Weights of a small self-supervised image encoder.
Model: activation gelu, patch size [2, 2], depths [5, 5, 5].
Rows from block 11 of a small self-supervised image encoder, named by matrix and row number. Rows with one number belong to one neuron. Each number is 128 + 24 x the weight over its row's rms, rounded and kept within 0 to 255. All counts start at 0.
After each neuron's rows are labels from the 100 images, of 14848, where the neuron reaches its highest value: "top examples" is what is common among them. Only what is clearly more common there than usual is listed. The data: rendered scenes of coloured solids on a plain floor.
# fc1: MLP up (model.blocks.11.mlp.fc1.weight, 1024x256), inputs 172-255
# fc2: MLP down (model.blocks.11.mlp.fc2.weight, 256x1024, transposed), outputs 172-255

fc1.255 [100 108 121 139 120 124 108 143 167 136 129  95 147 141  91 117 157 156 123 172  94 170 140 113 107 104 117 121 134 138 131 133  78 147 167  94 129 116 148 176  89 121 131 113 127 151 113 143 155 112 119  28 110 146  61 135  93 100 130 178 156 160 138 156 124 124 144 145  99 127 161 139  85 126 138 148  92  95 113 127 142 103 132 127]
fc2.255 [165 102 146 135 151 148 152 167 134 143 143  92 120 111 148 131 151 101 101  95 153 144  71 126 112 125 119 124 164 139 186 137 155  76 100 124 106 124 127 149 153 160 125 146 183 121 134 118 134 120 119 153 140 163 132 128 162 142  93 150 116 106 154 115 103 179 131 123 115 136 149 161  79 144 151 139 135 148 116 104 134 107 135 159]
top examples: light from the left

fc1.467 [101 129 131  86 160 143 177 143 146 136 105 115 100 139 132 136 134 144 166 153 145 142  75 135 123 128 144 126 131 121 156 148 112 112 115 135  83  92 160 110 150 155 165 164 105 112 160 107 107 142 143 108 158 124 142 156 111 112 105 127 126 121 104 114 112 137  98 123 138 102 117 103 149 138 150 124 158 122 118 134 142  92 155 125]
fc2.467 [126 140 140 161 142 125 137 177 122 112 144 128 160 124 154 157 134 144 129 108 109 145 101 160  94 139 134 117 112 125 112 126  85 197 146 125 123  93 132 125 165 166 113 107 169 104 149  99  95  93 112 145 127  95 104 121 136 124 150 179 110 125 122 103 151 122 124 114 125  83  72 149 119 110 114 124 104 176 191 110 170 131 126  90]
top examples: light from the right

fc1.212 [146  99 162 139 114 125 135 104  94 141 137 140 115 160 111 136 148  86 143 132 137 122 128 107 166  89  70 131 154 125 111  73 122 148 140 144 108 117 128 124 147 133 124 180  99 117  87 110 116 155 133 134 144 132 149 150 137 169 149 143  96  75 144 116 137 127  93  85 151 108 166 118 123 122  97 172  99 142 164 171 134 123 129 114]
fc2.212 [135  97 144 122 168 118 113 124 152 132 138  90 119 100 120 110 118  94  79 116 122 122 155 135 144 138 136 120 130 120 118 181 123 137 168  84 114 136 111 162 120 157 148 156 142 121 135 146 150 122 136 147 130 113 140  88 109 139 125 154 189 168 135 132 101 125 122 143 105 105 125 110 133 173 167 143 123 143 119  85  99 154 133 101]
top examples: light from the left; count: five

fc1.13 [109 108 171 122 143 144 143 116 124 157 112 179 112 146 137 148 146 151 106 120 153 127 137 141 124 101 139  95 153 142 144 127 154 150 170  59  95 146 148 121 127 108 143 169  86 128 111 109 119 159  92 117 159 118 106 118 130 128 116 134 133  98  94 138 128 126 138 126 171 154 148 116 116 147 139 111 156 134 106  88 149 122 158 110]
fc2.13 [110 113 100 140  86  87 159 126 140 118  96 128 124 114 157 117 131 106 147 101 122  89 154 129 104 130 152 110 139  88 159 154 128 126 115 174 135  85 165 129 122 168 126 120 122 126 146 113 113 144 161 108 108 108 125 177 136 129 132 136 145  99 141 105 132 128 163 115  83 127 135 127  96 117  86 100 143 130 150 120  86 145 120  86]
top examples: light from behind the scene; count: five

fc1.482 [130 145  98 107 165 101 141 131  94  90 139 102  73 151 178 143 122 123  90 123 111  92 160 136 118 124 146 175 150 175 143 104  74 115 108 118 118 106 148 126 115 151 101 127 126 128  97 124 104 160 123 118  56 134 166 128  90 104 124 122 131 139 137 141 169 138 127 135 142 131 121 158 136 105 139 124 125  95 144  95 113 110 110 137]
fc2.482 [ 89  86 124 143 120 157 110 113 126 103 167  88 132 125 108 170 171 119 140 145  89 134 123 124 148 140  95 117 165 136  82  97 140 165  92 100 148 130 152 156  97 173 108 101 108 149 124 152 143 121 123 132 147 125 125 102 144 130 180 145  83 120 131 170 140 132 159 113 112 118 155 115 130 119 136 142  97 112 141 136 146 150 124  93]
top examples: light from the right

fc1.182 [143 124 161 120 143 124 113 126 129 103 190 122 105 125 133 141 140 126 142 130  71 162 107 130 133 131 154 133 104 129 145 112 130 138 106 132 140 124 121 138 147 143 125 124 170 164 118 124 107 178 155 117 121 138 126 123 156 139 108 132 172 159  99 126  93 132 108 131 144 152 109 124 104 149 162 132 133 134 125 134 123 142 143 136]
fc2.182 [143 129 152 139  90 157 168 162 158 151 132 118 110 147 107 116 152 135 121 128 112 113 134 154  84 121 123 124 137 161 106 107 107 132 148 123 116 112 114 128 161 114 158  93 153 110  92 112 169 109 129 119 108 119 129 110 165 111 117 114 117 121 136 155 143 156 152 172 149  89 126  97 114 136 154 149 114 105 109 124 114 100 114  70]
top examples: light from the right

fc1.597 [118 119 135 115 162 113 141 158 102 115 126  87 161 155 124 171  88 125 145 151 114 143 179 141 150 141 122 161 134 133 123 151 134 176 138 143 105 142 117 165 129 119  84  99 110 144 132  76 133 119  97 131 149 108 140 142 110 144 136 120 137 160 151 133 145 132 136 111 107 116 113 155 104 150 127 110 178 163 160 123 117 127 140  91]
fc2.597 [146 137 145 107 136 139 160 130 173 131  87 120 128 166 109 131 129  96 133 134  96 109 124 162 133  96 117 128 155 131 168 106 142 110 140 151 128 103 162  82 116 119 137 117 128 102 126 140 127  96  92 123 116  92 132 146 135 136 106  96  92 114 104 124 137 156 125 178 153 128 121 136 149 143 159 139 158 141 143 122 129 146 115 133]
top examples: light from behind the scene

fc1.456 [108 120 121 120 124 126 101 105 102 183 114 126 163 114  92 117 172 140 114 129 125 113 119 110  91 145 146 109 164 166  80 144 160 114 102 135 102 146 147 113 102 155 113 127  74 141  99  98 144 121 159 163 118 124 126 106  91 123 118 166 121 117 118 154 143  98 103 102 120 129 108 158 140 101 153 112 105 111 154 137  70  98  85  67]
fc2.456 [173 128 153 137 147 103 158 136 157 110 142 117 109 109 120  96 105 106  98 148 155  99 118 116 133  94 121  97 146 140 133 100 111 137 139  82 112 117 137 102  97 138 169 119 149 146 112 154 142 116 139 160 107 126 142 139 148 117 104 133 114 117 183 137 170 166 148 115 146 123 151 144 160 109 133 163 122 136 145  99 107 181  78 128]
top examples: light from the right; chain link

fc1.325 [147 147 113 119  90 180 122 148  90 129 127 143 115 138 122 142  97 123 124 113 109 145  77 147  87 132 158 130 143  92 130 116 117 108 115 144 156 117  85 163 123 138 129 113 139 142 114 149  72 154 138 102 118 115 112  84 134 142 117 122 154 112 141 142  92 100  95 112 129 125 131 166 124 110 104 129 112 130 162 116 142 156 131 165]
fc2.325 [140 118 120  96 132 138 133 116 130  98 105 148 116 125 181 127 105 164 175 140 160 116 117 146 115 102 116 186 129  81 129 142  83 127 132 101 122 141 189  84 156 130  96 132 126 124  99 104 149 134 140 101 146 153 100 160 124 124 117 191 135 111 142 141 111 145 137 106 132 107 141  85 153 127 153 113 143  79 164 123 142 117 123 128]
top examples: light from the left; white object; its colour: white

fc1.304 [122 119 139 138 119  94 117 131 118 166 130 160 157 135 146  98 131 151 130 135 130 136  96 127 133 119  95 123 154 176 127 142 124 111 124  83  96 140 145  95 118 157 118 136 127  96 153 123 180 147 118 162 160 119 129 151 123  75  83 137 132 108 154 130 137 114 157 118 187  90  89 122 153 162 177 142 109 130 150 131 122 144 102 117]
fc2.304 [110 144 148 117 109 144  84 100 159 107 136 130  90 115  89 131 141 159 144 101 111 112 121 130 156 151 106 128 181 136 152 121 146 116  86 131 110 107 106 122  82 142 108 113 113 129 140 141 102 144 164 179 104 117 176  80 105 107 119 107 123 125 133  76 109 108  96 125 108 122 129 115 118 111 123 115 161  97 159 118 115 132 145 141]
top examples: light from the right

fc1.6 [142 109 128 157 104 149  94 132  96  93 146  86 143 162 124 126 149 135 108 102 139 134 139  82 154 110 109 146 155 107  98 135 126 110 133 102 172 140  76 159  98  83 155 125 111 105 136  72 122 119 126 137  97 136 138 124 126 137 134 173 154 111 107 116 102 123 104 169 151 139 113 143 124 183 118 127 128  74 110 128 171 100 119 137]
fc2.6 [144 136 129  79 132 111 118 138 139 143 125 134  79 189 123 144 129 117  96 143  92 175 132 156  99 115 132 102  96  92 143 115 131 139 126  96  53 125 175 110 152 138 162 139 128 137 106 161 159 117 122 119 133 118  87 110 123 136 141 120 131 132 141 122  85 156  98 120 125 142 157 125 122 143 157 166 117 132 164 140  90 147 140 121]
top examples: light from the left; count: one

fc1.185 [105  94 120 158 134 170 105  82 131 114 128 126 127 146 160 125 101 102 133 146 174 116 173 159 132 133  70 106 113 106 113  92 109  75 113 156 135 177 138 146 119 145 101 111 131 114 123 122 176 100  98 102 169 102 165 157 112 131  95 152 122 128 144 105  86 125 115 139 134 112 139 190 162 185 110 132 117 166 132 124 124 172 166 171]
fc2.185 [ 97 124 132 130 124 118 125 123 125 146 140 109 162 119 141 159 114 143  81 151 132  81 137 144 103 113 176  89  99 107 136  95 111  85 119 113 149  92 118 116 143 152 151 144 131 126 153 110 128 122 141 147 134 126 110 145 129 145 147  55 136 118  85 136 126 168 152 110 181 123 101 146 114  94 104 151 122 138 104 123 155 113 136 125]
top examples: light from behind the scene

fc1.362 [105 145 174 107 147 162 133 140 109 130 115 115 114 113 140 150 110 159 111  95 167 142 153 141 159 102  82 119 128 106 148 127 120 107  67 147 159 117 124 124 172 105 145  82 147 138  82 105 139 121 128 106 146 119 131 130 145 145 154  93 157  76 144 134  77 160 119 150 141 138 104 113 135 172 100 128 143 118 121 128 128 126  95 109]
fc2.362 [108  97 128 104 145 120 130 148 111 166 142 141 124 155 119 144 145 141  67 126 115 118 126 139 102 105 123 107 170 133  71 143 159  98 178 105 101 142 141 171 119 140 115 132 152 102 138 138 178 175 133 127 118 111 137 125 118 156 128 126 145 136  68 129 142 118 137 180 122  97 139  87 137 127 133 158 104 126 122 104 144 127 100 147]
top examples: light from the left

fc1.19 [ 98 106 140 114  98 113  77 111 136 138 166 138 132 150 167 146 132 112 118 161 133 112 150 105 161 131  84 100 136 168 121 116 112 120 145 104 151 142 147 150 145 136 120 135 118 156 107 128 122 110 169 127 114 156 157 152 123 127  61 110 152  94 144 121 119 138 127 144 117 146 169 107 133 146  86  90 108 145 163 134 107 181 136 163]
fc2.19 [142 112 116 167 136  91 145 117 131 132 166 142 125  91 136 130 151 179 149 133 160 164 143 167  70 155 156 116  98 110 143 156 120 136 120 121  97 120 142 143 178 113 131 133 145 120 170  92 161 140 101 150 162 132 130 112  89 109 179 131 114 139 121 139 119 175 149  92 145 136  98 130 161 108 130 165 164 103 114 111 136 111 130  95]
top examples: light from the right; pink object

fc1.342 [186 182  72 136 142 173 103 121 113 137 109 126  98 133 164 154 124 147  96 139 109 138 147 134 144 114 132 169 117 127 168 118 119 115  96 172 119 111 128 139 121 156 144 124  99 150 114 113 163 134 119 107 147 111 165 108 110 163 150 117 169 117 151  98  75 135 112 112 145 142 130 135 115 145 156 132 142 113 137 128 115 131 147 135]
fc2.342 [142  95 139 127 141 171 119 170  92 118 116 122 101 142 112 156 101 175 134 144 125 112 131 142 124 131  82 107 114 166 119 121 135 178 101 121 145  90 130 112 151  93 148 157 115 122 170 116 115 126 129 130 127 151 162 148 149 108 156 181 152 120 110 148 146 137 125 156 139 116 187 145 144 170 123 139  99 154  98 170 108  86 110 141]
top examples: light from behind the scene

fc1.379 [113 112 108 135 127 160 108 162 137  89 126 133 112 180 118 164  75 146 176  98 146  97 135 169 134 136  82 111 161 125  97 108 171 131 115 141 138 148  89 149 131  91 134 150 122 104 153 127 122 125 143 117 116 127 159 107 167 126 120 129 120 120 117 106 121 136 142  78 174 155  67  98  85 148 147 123  61 141  94 146 147 147 131 149]
fc2.379 [124 160 129  97 123 115 116 164 138 149 124 124 143 127 173  91 140 137 140 116 121 141 133 154 137 140 114  91 154  87 131 163 109  86  62 123 137 116 141 137 151 122 115 119 114 115 102 114 144 129  82 131 121 132 143 108 125  63 139 108 119 130 137  97 145 138 150 169 114 153 137 114 108 147 149 134 154 149 129  87 143 117 158 153]
top examples: light from the left

fc1.650 [ 99 128 120 149 114 138 160 164  68 178 153 135  97 105 105 112 117 119 113 112 103 163 118  98 130 156 124 114 146 137 125 108  88 125 147 142  53 145 112 122 161 140 121 131  99 121 129 152 166 159 129 124 138 149 110 129 130 172 186 112 130 123  98 171 126 137 134 105 104 158  85 119 166 139 128  98 138 157  90 126 127 132  97 110]
fc2.650 [129 116 146 133 148 134 132 126 144 139 154 141 119 136 103 142 144 125 119 133 135  96 138 131 153  80 108 108 137 106 130 161 142 106 109 113 157 121 105  90 133  85 114 158 123 165 110 129 130 147 108 112 125 148  92 113 127  95  54 118  91 102 113 110 164  80 151 135  94 120  81 162 163 108  95 131 119 132 134 133 155 110 146 106]
top examples: light from the left